config.toml
spec_augment = false
conditioning = "text"
objective = "edm"
text_encoder_width = 128
text_encoder_head_dim = 16
text_encoder_bias = "all"
text_encoder_positions = "rope"
norm = "layernorm"
Rows from block 5 of the denoiser of a small text-conditioned spectrogram diffusion model, named by matrix and row number. Rows with one number belong to one neuron. Each number is 50 + 15 x the weight over its row's rms, rounded and kept within 0 to 99. All counts start at 0.
After each neuron's rows are labels from the 100 clips, of 14976 (inputs lightly noised), where the neuron reaches its highest value: "responds to" is what is common among them; "peak in band" is the frequency band that holds the peak. Only what is clearly more common there than usual is listed. The data: struck, bounced, scraped and rolled objects made by modal synthesis. In brackets: how many of the 100.
# fc1: MLP up (model.blocks.5.mlp.fc1.weight, 576x192), inputs 96-191
# fc2: MLP down (model.blocks.5.mlp.fc2.weight, 192x576, transposed), outputs 96-191

fc1.544:50 59 55 48 81 50 30 49 49 33 47 66 37 28 47 37 49 63 50 39 50 50 50 45 49 54 46 52 50 49 50 52 57 50 54 64 36 36 43 06 50 49 50 52 98 18 88 53 53 52 06 47 52 55 48 73 50 51 27 56 50 50 50 55 51 55 50 48 50 51 96 50 60 58 56 50 50 50 50 85 51 49 59 41 86 49 84 45 50 36 99 46 62 52 52 50
fc2.544:68 35 49 48 99 55 54 49 50 16 46 76 48 22 58 52 49 74 50 44 50 49 59 51 50 36 50 46 50 51 50 49 50 51 53 52 49 55 44 51 49 50 51 30 17 64 21 47 50 55 57 51 49 51 52 50 49 41 50 28 49 48 49 36 49 50 50 49 51 50 76 57 53 48 05 50 49 50 51 50 52 52 50 51 50 49 69 99 51 54 27 57 05 50 39 53
responds to: size: small (66); steel-like damping (48)
peak in band: 250 to 500 Hz (63)

fc1.347:52 50 98 16 51 50 58 42 58 52 49 49 39 47 93 44 66 50 43 53 78 49 53 45 53 44 50 49 59 50 50 60 10 49 60 48 99 44 52 52 63 50 50 51 62 49 51 61 50 44 44 45 42 69 47 51 40 50 35 52 47 19 49 48 44 57 61 44 51 38 53 57 48 50 46 70 40 39 47 52 50 49 47 54 49 00 55 57 52 12 50 80 37 59 46 48
fc2.347:50 50 30 52 49 50 58 42 50 50 50 52 17 50 44 50 50 47 48 50 50 49 50 47 34 50 51 50 51 46 52 51 50 50 48 50 50 50 48 47 35 48 50 53 51 50 49 63 50 50 50 50 50 48 51 49 51 60 44 50 49 49 50 51 49 25 55 51 51 46 47 66 48 54 51 67 49 43 52 53 54 49 47 50 50 50 47 50 79 49 51 50 50 41 49 49
responds to: repeated hits (43)
peak in band: 2000 to 4000 Hz (51)

fc1.318:50 47 43 50 51 48 33 49 41 50 50 50 49 49 50 50 48 49 49 50 70 51 51 49 22 49 50 49 49 50 50 53 51 52 40 53 78 49 51 54 34 51 80 50 51 50 50 51 81 51 49 50 52 49 52 50 38 53 50 49 83 91 52 34 50 46 66 54 54 47 49 51 51 50 50 50 49 50 48 39 52 49 45 50 51 52 50 46 50 53 46 45 49 38 49 50
fc2.318:50 50 53 42 54 51 39 51 87 51 50 48 45 46 52 49 52 47 51 50 46 52 50 50 50 52 51 52 92 39 50 53 50 50 50 46 02 56 53 48 35 50 50 49 43 55 54 48 70 50 49 52 50 53 40 66 50 49 49 48 06 18 35 19 49 58 44 55 47 44 53 81 50 50 50 50 51 04 50 23 53 63 47 49 50 23 49 49 63 51 50 49 48 48 50 50
responds to: rubber-like damping (86); action: repeated hits (47)
peak in band: 2000 to 4000 Hz (68)

fc1.192:64 56 50 54 50 49 52 51 50 51 53 83 50 25 49 49 50 50 51 47 50 24 92 49 53 50 49 49 48 32 15 50 50 52 50 50 51 03 52 50 49 50 45 27 52 52 50 50 50 50 50 56 45 51 99 49 50 50 75 50 50 54 47 53 50 47 45 42 51 50 50 50 99 62 33 57 50 51 50 48 51 51 57 54 57 42 55 46 50 51 49 56 50 50 76 76
fc2.192:59 41 50 50 50 49 51 50 51 71 55 92 50 43 51 49 49 48 50 52 50 56 05 50 51 53 53 50 50 97 76 53 48 50 48 55 51 89 52 50 52 51 50 87 50 57 53 51 50 56 50 49 50 50 00 50 50 48 48 41 52 49 57 50 49 50 50 51 50 50 50 50 17 54 31 49 49 50 51 53 50 51 53 54 52 51 40 50 49 51 50 49 51 52 24 16
responds to: action: scraping (41); pink noise (28)
peak in band: 250 to 500 Hz (84)

fc1.559:44 48 76 00 50 50 63 31 85 47 48 51 43 49 62 52 49 45 41 47 44 51 47 50 39 51 51 51 48 50 49 49 49 81 58 48 47 45 52 49 50 56 50 54 49 49 49 48 50 51 51 49 54 44 53 47 49 48 49 49 43 22 50 60 51 38 56 48 34 70 53 25 50 54 50 53 47 56 49 66 23 50 51 51 39 71 50 49 48 51 55 48 51 62 50 48
fc2.559:52 50 00 04 50 50 55 46 48 52 50 57 55 50 44 48 49 56 50 49 65 52 50 51 51 46 50 49 44 49 41 48 46 60 52 49 66 47 50 48 53 59 31 49 50 49 51 50 47 48 51 49 50 50 49 50 56 51 51 56 61 50 48 39 39 52 41 50 50 49 50 61 50 47 51 43 56 50 55 49 52 54 50 44 56 51 57 49 49 39 50 49 72 32 50 50
responds to: steel-like damping (57); shape: string (43)
peak in band: 1000 to 2000 Hz (76)

fc1.493:48 44 50 56 50 47 52 49 49 15 54 52 52 19 51 14 72 30 52 96 50 41 49 60 55 53 51 31 48 48 61 47 63 50 44 50 46 72 70 71 47 57 50 32 55 70 61 50 34 58 46 50 85 53 00 89 54 26 38 70 49 50 46 43 50 46 49 50 29 50 65 50 49 53 73 47 49 51 53 58 61 50 48 67 66 55 59 41 51 50 48 50 55 57 50 48
fc2.493:52 64 52 50 45 46 49 48 52 37 50 67 50 02 45 40 53 25 50 77 49 50 50 52 49 50 50 51 52 41 48 49 53 51 49 58 50 40 67 47 50 47 50 99 26 79 48 43 44 48 50 50 51 49 94 51 51 30 50 34 51 50 59 50 52 51 50 50 49 50 77 50 52 48 87 54 50 50 51 49 50 49 49 49 19 50 37 69 50 48 51 50 50 49 50 50
responds to: small (74); steel-like damping (46)
peak in band: 250 to 500 Hz (56)

fc1.412:54 52 77 51 53 39 50 50 71 51 56 50 50 46 38 49 45 47 50 45 99 51 50 56 51 48 50 50 22 50 49 45 45 50 41 51 75 50 53 45 39 70 47 52 49 50 51 05 54 50 51 47 60 58 53 50 50 41 48 50 46 37 52 67 50 59 54 51 50 50 50 38 59 46 51 44 54 60 51 48 50 50 04 51 51 99 47 50 76 46 51 48 44 40 45 50
fc2.412:52 50 51 51 51 55 46 49 50 50 48 49 50 50 49 33 45 49 54 50 53 48 50 51 54 48 46 49 00 51 50 47 50 54 58 48 51 51 50 55 00 52 55 49 52 49 57 00 52 51 48 49 43 57 58 54 50 59 49 50 50 51 48 81 50 50 50 47 49 51 50 82 49 50 50 72 68 51 50 50 52 50 52 47 50 49 50 50 49 50 51 51 72 66 53 51
responds to: rubber-like damping (63); shape: string (34)
peak in band: 1000 to 2000 Hz (50)

fc1.251:64 50 49 50 70 39 64 42 50 65 71 47 41 32 41 25 50 37 50 30 49 67 50 53 50 50 20 27 55 72 33 34 50 50 50 80 57 68 50 63 42 45 32 64 51 78 37 59 51 26 50 52 74 51 62 53 44 59 76 49 50 46 56 61 97 47 51 51 29 50 32 50 42 45 56 50 49 43 46 45 50 50 53 40 00 51 37 50 49 53 50 50 50 50 45 50
fc2.251:54 50 50 49 66 37 48 41 51 59 55 45 39 34 46 19 49 47 50 51 51 42 39 49 50 50 77 78 49 47 70 62 50 58 49 05 50 29 44 42 48 50 48 42 42 99 44 43 50 55 48 27 45 51 50 51 10 49 91 53 50 50 81 44 00 50 21 46 84 51 30 44 61 70 25 48 47 49 51 42 50 42 49 50 60 47 50 48 50 52 52 50 68 55 79 49
responds to: size: small (61); steel-like damping (51)
peak in band: 1000 to 2000 Hz (86)

fc1.83:77 64 49 58 85 46 38 39 50 44 52 43 51 95 58 24 57 78 50 51 51 51 47 43 51 40 31 40 62 70 54 49 48 50 38 50 44 49 61 60 34 49 46 88 08 68 29 53 45 37 50 44 29 49 42 69 58 23 55 99 47 52 76 26 50 47 58 47 51 50 21 50 80 31 49 49 40 50 49 51 61 49 51 91 38 50 58 70 50 50 50 52 48 51 52 63
fc2.83:88 25 58 53 75 39 51 46 53 55 64 47 32 99 16 35 35 82 50 50 52 55 47 79 51 50 49 53 42 50 39 49 66 53 58 57 50 48 55 51 50 49 49 09 75 60 36 53 31 56 50 54 35 50 44 51 64 45 75 20 58 50 18 46 53 51 49 49 81 50 19 48 09 23 42 48 42 50 50 50 50 44 50 27 44 50 64 49 49 49 47 51 49 50 41 56
responds to: size: small (75); steel-like damping (60)
peak in band: 250 to 500 Hz (81)

fc1.88:50 50 50 50 50 50 50 50 50 50 50 50 50 50 50 50 50 50 43 50 50 50 50 50 50 50 50 51 50 50 50 50 50 50 50 50 50 50 50 50 50 50 50 50 50 50 50 50 50 50 50 50 50 50 50 50 50 50 76 50 50 50 51 50 50 49 50 00 50 50 50 50 50 50 50 50 50 50 50 50 36 51 50 50 50 50 51 50 50 50 50 50 50 50 50 50
fc2.88:50 50 50 50 50 50 50 50 50 50 50 50 50 50 50 50 50 50 50 50 50 50 50 50 50 50 50 50 50 50 50 50 50 51 50 50 50 50 50 50 50 50 50 50 50 50 50 50 50 50 50 50 50 50 50 50 50 50 50 50 50 50 50 50 50 49 50 49 50 50 50 50 50 51 50 50 50 50 50 50 50 50 50 49 50 50 50 50 50 50 50 50 51 50 49 51
responds to: small (60); rolling (48)
peak in band: 250 to 500 Hz (56)

fc1.532:50 41 50 17 49 50 00 50 51 52 52 50 48 50 35 65 49 51 48 51 00 51 49 49 38 50 45 49 50 47 50 48 70 00 63 53 49 50 49 50 99 21 50 48 49 50 49 44 37 56 52 54 49 54 51 41 62 48 50 52 36 51 50 59 46 50 49 53 50 50 50 49 50 49 48 48 58 50 52 50 50 50 55 40 58 00 55 50 35 43 50 47 51 52 51 45
fc2.532:49 46 50 05 50 50 99 46 50 50 52 44 54 50 42 50 49 46 46 50 48 50 50 48 50 51 49 50 38 37 50 56 50 00 39 50 42 45 51 50 57 30 54 52 50 48 50 21 51 51 50 49 52 51 49 51 50 50 55 50 48 49 53 62 50 48 50 50 49 57 54 70 51 50 52 50 56 50 50 45 59 50 49 65 51 90 49 41 50 50 51 50 35 50 49 51
responds to: steel-like damping (54); shape: membrane (38)
peak in band: 250 to 500 Hz (83)

fc1.225:50 48 32 50 51 48 99 61 10 45 52 51 54 53 19 56 49 50 54 50 59 43 50 50 56 53 49 46 64 51 52 55 58 52 47 52 72 49 52 50 41 56 35 51 50 50 47 51 19 51 50 54 49 51 49 50 55 51 46 50 72 80 52 51 40 69 30 50 48 60 50 99 50 50 51 37 68 51 50 44 26 47 50 48 52 60 50 49 31 48 50 46 53 82 50 48
fc2.225:50 50 99 51 49 48 00 49 50 49 52 52 46 50 45 29 51 50 52 63 50 64 50 54 51 50 50 49 25 64 49 43 50 30 58 48 40 51 48 61 63 50 78 46 48 46 50 75 10 32 47 62 54 49 49 43 52 52 50 51 48 46 60 77 55 37 49 50 50 32 52 99 52 56 46 92 84 52 51 50 49 46 62 46 50 51 50 57 71 36 50 59 50 21 58 51
responds to: small (66); repeated hits (49)
peak in band: 1000 to 2000 Hz (94)

fc1.467:50 50 50 39 60 46 00 50 71 50 50 50 50 59 00 45 49 62 47 68 57 49 53 47 49 51 50 54 57 55 66 49 50 36 48 20 50 51 50 43 51 49 38 50 51 56 65 15 50 60 50 51 50 46 45 50 49 50 49 50 50 50 50 49 48 51 46 51 50 49 55 45 53 40 44 52 64 50 51 49 50 50 78 49 70 53 61 36 51 55 50 50 48 50 84 45
fc2.467:51 46 59 50 37 56 49 50 50 69 50 51 53 50 44 53 50 31 50 50 50 50 43 49 49 50 44 50 50 79 56 51 50 49 44 20 37 49 47 45 47 50 29 60 50 33 70 42 50 53 48 47 50 50 34 47 51 56 50 53 49 49 50 50 50 50 49 50 50 50 47 50 50 51 50 78 50 50 49 50 50 50 00 53 50 50 35 44 56 51 50 52 71 50 70 50
responds to: small (68)
peak in band: 250 to 500 Hz (88)

fc1.319:45 51 49 74 48 50 52 50 49 50 53 50 46 50 89 47 50 51 51 50 99 50 50 42 56 50 50 50 29 47 48 50 48 46 63 48 51 52 50 49 02 72 48 53 53 50 54 52 54 51 51 51 52 50 46 50 43 52 48 47 35 80 50 50 50 46 51 10 50 37 53 50 50 50 48 23 64 58 50 54 51 41 54 50 52 34 50 47 44 50 52 48 52 50 55 51
fc2.319:52 48 50 38 50 49 49 37 47 48 50 50 47 45 11 00 51 50 50 50 48 50 50 45 62 50 50 47 19 51 51 49 51 31 53 37 60 47 51 50 00 53 51 54 50 50 53 49 54 50 50 40 49 50 49 50 51 50 23 49 44 63 50 55 47 58 50 46 49 51 32 51 51 50 50 54 48 52 50 50 49 49 50 48 51 49 50 51 49 50 50 51 71 43 39 50
responds to: wood-like damping (36)
peak in band: 1000 to 2000 Hz (65)

fc1.409:50 45 15 59 51 50 50 49 55 49 49 48 56 51 48 49 50 51 50 48 40 49 46 54 47 51 50 42 53 52 50 41 55 41 45 50 49 50 49 50 51 47 47 50 48 49 48 50 42 30 89 44 51 56 40 47 56 40 45 50 31 56 50 55 51 20 59 57 48 63 45 45 48 51 50 69 49 48 51 52 54 47 54 45 50 49 54 53 72 51 50 83 40 20 50 53
fc2.409:52 51 65 50 49 50 55 50 51 48 50 51 50 51 27 53 51 51 51 50 50 50 52 48 50 49 51 49 41 43 52 51 57 41 64 50 44 50 52 50 50 50 55 50 49 51 50 52 62 52 50 63 61 55 50 51 50 36 50 49 38 45 54 50 47 43 50 52 49 14 48 38 48 55 54 49 50 51 50 92 53 44 50 41 59 41 20 50 64 55 52 74 43 70 50 50
responds to: small (92); membrane (31)
peak in band: 250 to 500 Hz (81)

fc1.474:45 50 62 48 58 54 71 57 49 50 46 60 34 56 40 55 51 45 53 50 39 49 53 57 51 51 49 47 84 51 56 21 43 53 69 48 64 50 50 50 49 50 37 49 53 48 50 54 47 51 52 49 38 99 52 48 47 47 50 48 50 65 50 62 34 63 51 48 49 29 50 60 53 47 49 61 49 50 00 51 45 50 57 53 50 64 43 50 41 99 50 33 48 50 46 51
fc2.474:34 50 58 64 95 65 51 46 48 30 83 57 60 58 49 50 52 16 55 85 50 72 69 36 50 51 65 58 39 47 57 58 73 45 50 51 52 49 44 49 52 52 51 49 20 64 70 56 50 47 50 38 33 00 32 47 50 85 41 43 47 39 61 44 50 38 50 49 50 32 43 50 37 46 59 50 49 50 94 49 50 49 46 47 77 52 51 64 46 93 49 21 69 56 88 51
responds to: steel-like damping (53); action: repeated hits (42)
peak in band: 1000 to 2000 Hz (51)

fc1.391:49 50 40 50 87 52 50 53 55 50 68 57 77 46 56 32 50 24 53 19 50 57 63 60 57 00 82 61 49 50 50 55 50 50 54 49 51 43 50 43 50 48 47 39 65 37 50 42 76 50 05 60 26 41 99 00 53 48 64 27 50 33 71 37 49 38 52 36 57 55 71 51 22 63 54 52 52 51 51 47 49 54 49 48 87 62 51 31 49 52 43 41 57 51 14 39
fc2.391:46 51 52 50 81 37 49 48 50 33 50 51 53 38 49 50 47 18 50 16 50 49 40 28 51 28 25 45 51 64 32 50 51 54 51 38 41 50 35 38 50 47 45 42 31 47 44 50 50 50 42 50 51 54 31 99 46 99 49 49 47 45 42 50 51 50 55 49 54 43 52 49 69 74 52 38 50 50 47 51 52 46 49 49 17 38 49 99 50 50 50 41 50 36 77 55
responds to: size: small (61); steel-like damping (46)
peak in band: 2000 to 4000 Hz (65)

fc1.358:21 49 50 51 54 50 47 40 50 62 73 77 51 43 50 17 38 60 50 44 47 46 67 49 48 70 50 51 53 81 94 65 51 50 53 51 51 47 42 40 38 43 48 50 66 42 60 53 50 38 64 47 28 49 52 75 49 43 55 09 47 50 62 50 50 50 56 53 42 50 48 49 55 50 58 54 53 53 47 99 50 55 53 48 67 50 50 35 48 50 71 50 56 50 18 51
fc2.358:00 51 49 51 52 35 48 42 48 44 65 67 40 35 32 33 54 66 50 41 52 48 39 49 49 50 47 56 44 49 12 50 61 56 56 50 49 37 52 60 50 49 50 42 49 57 03 49 50 50 28 45 40 60 59 69 49 49 64 95 49 49 14 41 55 49 55 49 30 50 65 50 50 50 50 51 49 51 62 51 56 51 50 55 00 50 52 74 50 50 27 59 49 50 58 53
responds to: small (88); steel-like damping (50)
peak in band: 250 to 500 Hz (94)

fc1.561:50 53 52 77 52 50 41 50 45 51 51 56 52 49 50 50 49 62 50 41 58 50 44 54 49 50 50 52 51 51 50 51 52 57 38 49 47 47 52 51 50 51 49 52 45 54 50 54 49 51 50 63 50 44 36 50 51 49 53 51 50 51 49 60 50 50 50 50 50 50 51 57 53 51 50 50 55 50 50 50 50 50 48 60 53 93 54 49 50 53 52 51 56 50 49 52
fc2.561:51 49 47 51 48 50 56 50 50 50 48 51 41 50 50 28 52 57 51 51 53 39 51 49 50 48 50 48 49 45 44 48 53 46 50 50 51 44 52 51 56 50 41 51 53 45 46 51 47 34 50 51 49 56 52 51 50 49 51 50 51 50 51 67 48 47 50 51 51 32 45 76 50 49 50 51 59 60 51 51 49 49 51 51 63 03 63 51 48 62 51 49 52 50 45 52
responds to: repeated hits (51)
peak in band: 1000 to 2000 Hz (74)

fc1.127:38 42 49 50 83 60 49 42 44 50 25 45 39 62 55 42 49 50 47 46 51 81 63 60 50 50 60 58 51 36 83 73 67 51 50 51 53 31 53 51 48 52 50 19 37 49 54 56 48 23 51 51 51 32 42 49 60 30 42 29 50 37 68 63 57 48 34 44 44 54 28 45 34 46 29 50 63 49 99 40 50 52 52 61 51 52 95 43 50 54 49 50 34 60 53 77
fc2.127:49 54 50 50 71 50 55 51 53 75 44 34 07 70 50 52 52 46 52 51 49 08 52 29 50 50 33 40 51 52 37 16 34 58 54 49 47 62 62 51 51 51 46 97 55 50 51 60 50 72 46 70 79 57 57 53 61 34 50 57 50 50 42 47 23 50 58 54 42 50 47 48 37 50 36 50 50 49 98 49 50 49 51 49 38 50 49 51 49 73 50 49 19 49 50 27
responds to: size: large (71); steel-like damping (59)
peak in band: 250 to 500 Hz (59)

fc1.556:50 50 50 50 50 50 50 50 51 50 50 50 49 50 50 50 50 50 50 51 50 48 48 50 51 51 50 51 50 50 50 49 49 58 51 50 50 49 51 50 49 50 50 50 50 50 49 50 50 49 49 50 50 50 50 50 50 50 51 50 50 50 52 50 50 50 50 49 50 50 50 50 51 50 50 50 50 51 50 47 50 50 50 49 51 50 50 50 50 50 51 50 51 51 50 50
fc2.556:50 50 53 52 50 50 50 49 51 50 50 38 50 50 50 49 50 50 50 50 49 49 50 50 50 50 49 50 50 50 50 50 50 51 53 50 50 50 50 50 53 50 49 50 50 50 50 50 50 51 50 50 50 50 50 50 49 50 58 50 50 50 50 50 50 49 50 50 50 50 50 50 50 50 50 50 48 50 50 50 50 68 50 45 50 50 49 50 50 50 50 50 50 50 47 50
responds to: repeated hits (95)
peak in band: 250 to 500 Hz (78)

fc1.312:50 03 50 51 44 54 50 37 49 30 33 80 31 53 47 58 50 04 58 34 50 29 75 39 50 49 47 35 48 85 88 59 59 52 62 72 70 51 50 49 49 50 46 55 59 41 49 47 50 51 51 39 39 50 89 47 11 49 54 54 52 34 43 69 16 50 50 57 50 52 77 50 49 22 97 47 42 46 00 33 51 50 61 47 50 41 85 57 50 61 50 57 21 63 41 58
fc2.312:61 80 50 51 21 56 52 39 47 42 50 99 52 49 49 62 50 12 51 52 51 83 19 75 50 49 35 56 51 24 45 51 43 56 51 25 42 62 51 47 50 49 50 40 52 57 51 63 53 75 50 50 46 54 37 49 00 50 31 49 50 43 66 40 86 47 51 52 51 51 61 49 57 15 81 52 51 48 00 49 50 48 50 34 50 50 39 50 50 48 50 50 46 50 55 42
responds to: size: large (68); steel-like damping (50)
peak in band: 250 to 500 Hz (59)

fc1.372:51 47 14 43 45 51 43 39 26 53 48 51 50 50 52 46 48 51 49 50 55 50 48 49 36 46 50 54 50 63 50 52 50 52 62 51 60 50 50 52 43 48 88 48 51 50 49 48 50 50 50 50 51 50 50 49 63 50 51 51 52 83 49 50 55 29 57 47 50 62 50 51 49 51 53 45 50 55 50 50 32 50 50 49 50 80 50 50 14 32 51 32 51 20 53 50
fc2.372:52 51 82 52 50 49 49 31 98 50 55 50 38 48 47 49 53 50 50 48 60 55 54 47 49 51 50 51 44 49 50 38 50 30 45 50 07 54 53 47 46 49 03 47 49 56 47 44 53 51 50 50 62 52 48 50 49 66 38 49 40 26 49 30 35 71 50 50 49 18 49 68 50 50 56 63 48 50 49 80 48 51 51 50 51 09 47 51 36 42 52 37 70 99 50 50
responds to: small (75); clamped rod (42)
peak in band: 1000 to 2000 Hz (80)

fc1.443:50 49 48 56 55 51 82 53 52 50 48 49 50 49 54 52 52 47 49 50 48 49 45 50 50 50 49 52 73 51 53 60 55 55 64 46 51 48 54 50 55 46 31 51 47 40 51 49 52 41 49 72 47 10 49 49 91 48 50 50 47 95 44 53 47 50 33 61 50 39 48 60 53 50 68 59 60 50 12 58 50 47 38 41 50 51 61 47 43 00 51 51 41 50 51 50
fc2.443:49 28 46 49 24 40 50 69 51 78 32 99 69 55 54 52 49 50 50 20 50 33 39 60 47 50 50 45 54 52 26 55 50 41 44 68 65 53 51 58 70 53 49 41 64 36 51 53 49 38 51 96 50 73 82 51 52 00 49 44 49 00 68 44 50 50 75 49 60 36 41 60 30 48 50 49 42 48 52 50 50 49 49 50 50 49 75 49 66 37 50 50 43 40 59 48
responds to: size: small (73); steel-like damping (52)
peak in band: 1000 to 2000 Hz (64)

fc1.510:31 49 51 45 52 11 51 32 49 28 47 12 30 57 41 66 46 30 62 20 51 42 74 49 54 49 26 27 50 44 49 33 51 50 50 49 69 54 46 70 43 49 41 54 45 44 35 51 50 51 48 79 85 67 68 50 26 50 54 63 50 28 45 97 82 51 59 50 70 50 65 49 47 64 67 47 50 41 49 37 56 49 65 29 50 36 55 48 47 57 50 50 47 57 49 40
fc2.510:48 50 49 41 49 21 51 36 54 40 57 33 51 53 55 54 60 41 50 58 50 65 26 51 46 50 74 65 51 64 50 58 50 55 51 50 40 51 33 28 46 53 50 50 50 34 81 58 50 75 50 06 50 33 49 57 00 58 50 44 51 49 77 48 17 52 00 49 99 50 55 39 38 93 49 47 52 49 48 53 42 51 49 49 10 55 93 50 50 27 49 45 42 50 88 62
responds to: size: small (64); steel-like damping (56)
peak in band: 1000 to 2000 Hz (81)

fc1.211:52 47 51 50 47 48 44 42 47 00 42 71 47 45 52 50 87 40 59 50 49 40 50 76 50 50 32 29 53 50 30 50 48 51 49 46 55 99 99 87 45 50 50 65 22 54 99 49 53 51 47 46 49 67 28 96 53 44 44 50 50 54 51 40 52 50 49 48 40 50 45 51 65 55 69 44 50 44 48 70 66 50 58 73 48 51 69 40 50 40 52 50 52 59 35 51
fc2.211:57 52 50 51 48 55 58 43 52 47 50 72 53 38 51 49 51 31 50 37 50 50 44 52 58 54 66 50 50 66 82 49 63 55 52 50 50 00 99 40 48 53 49 54 75 57 00 65 46 55 61 70 47 46 68 66 62 46 49 44 54 50 48 45 49 50 55 43 50 51 49 48 50 44 56 50 49 50 51 51 50 41 51 05 49 51 46 66 51 47 51 49 55 50 52 46
responds to: size: small (73); steel-like damping (55)
peak in band: 250 to 500 Hz (74)

fc1.42:25 09 52 51 42 50 50 51 50 07 37 18 40 60 50 48 56 18 54 40 48 22 48 39 50 50 62 45 61 77 65 44 37 49 50 38 41 84 45 53 48 50 40 29 85 28 54 53 50 52 51 40 13 49 85 51 68 57 35 59 48 50 30 54 54 50 50 48 71 48 50 51 59 26 43 50 50 61 74 51 50 50 49 54 50 52 64 77 50 87 50 50 00 50 42 56
fc2.42:24 99 51 51 50 48 47 50 55 04 33 09 25 50 59 50 41 20 52 52 48 73 57 63 45 50 32 77 48 78 42 67 51 47 50 56 50 36 40 44 43 49 49 50 09 59 49 67 51 48 49 69 22 47 15 49 59 35 24 22 49 50 61 47 52 50 50 50 54 50 43 47 34 04 43 47 53 52 74 49 50 51 49 44 49 58 47 37 51 58 49 51 42 51 68 40
responds to: size: large (81); steel-like damping (57)
peak in band: 250 to 500 Hz (74)

fc1.200:50 49 71 67 50 51 36 46 61 49 48 47 50 50 50 48 54 50 48 49 57 52 49 47 56 50 51 51 50 51 46 49 50 50 50 49 49 50 50 53 70 99 56 49 49 51 48 53 49 50 51 50 47 50 50 47 51 50 50 50 48 47 51 51 50 37 50 56 51 50 50 54 47 50 51 62 49 52 51 48 46 49 50 48 53 49 50 50 42 50 50 49 50 49 53 50
fc2.200:50 48 50 53 48 52 50 51 51 50 50 50 43 50 48 61 49 48 51 57 44 50 45 50 51 51 50 50 47 61 48 52 51 47 51 50 50 50 51 50 57 00 43 50 50 50 50 43 50 50 49 58 53 50 49 51 49 50 65 50 49 49 48 49 50 50 49 49 50 51 49 38 45 50 50 53 49 50 51 49 55 48 48 53 50 62 50 51 50 50 51 49 49 54 50 49
responds to: rubber-like damping (91); action: repeated hits (61)
peak in band: 1000 to 2000 Hz (55)

fc1.290:31 74 50 57 77 48 51 51 50 68 29 15 60 70 47 61 57 67 48 14 50 46 20 74 49 50 27 66 47 70 50 49 48 50 52 53 53 72 50 50 48 50 16 14 55 34 64 41 39 72 50 35 50 46 55 49 66 59 56 76 49 55 43 57 86 49 50 50 48 50 55 52 54 52 34 52 41 60 49 56 44 50 51 64 59 38 48 41 47 55 50 50 26 46 54 27
fc2.290:28 00 50 56 75 52 46 72 51 74 41 16 87 60 49 51 50 88 49 18 49 18 88 12 41 50 60 42 50 65 82 50 50 44 46 60 54 35 50 52 51 50 51 86 50 61 32 48 50 44 49 54 42 54 57 50 87 50 49 21 50 51 48 64 18 50 64 21 47 51 43 47 49 54 37 50 49 51 60 50 53 50 56 61 42 50 49 56 50 56 51 49 61 51 49 82
responds to: size: large (86); steel-like damping (62)
peak in band: 250 to 500 Hz (82)

fc1.203:39 31 51 51 39 15 48 51 53 36 35 49 60 50 45 51 65 80 53 45 50 68 67 43 51 00 53 50 50 42 60 50 46 52 52 75 50 50 36 54 50 50 50 10 34 42 38 53 92 53 48 31 46 51 50 68 51 39 52 50 50 49 38 36 49 47 58 46 35 50 91 50 57 41 45 51 49 50 52 49 49 47 51 67 45 48 42 41 60 51 51 50 52 51 89 51
fc2.203:53 50 47 50 00 00 54 50 49 25 47 48 55 51 55 51 50 86 50 50 46 02 33 49 49 99 32 50 49 47 25 50 53 50 45 09 51 59 50 50 51 54 52 89 49 30 52 52 43 50 50 86 51 50 50 71 54 41 47 60 51 52 57 50 50 51 50 52 53 52 73 50 49 29 52 49 51 50 51 51 50 50 51 23 77 49 49 55 51 51 50 50 64 45 39 51
responds to: steel-like damping (50)
peak in band: 250 to 500 Hz (68)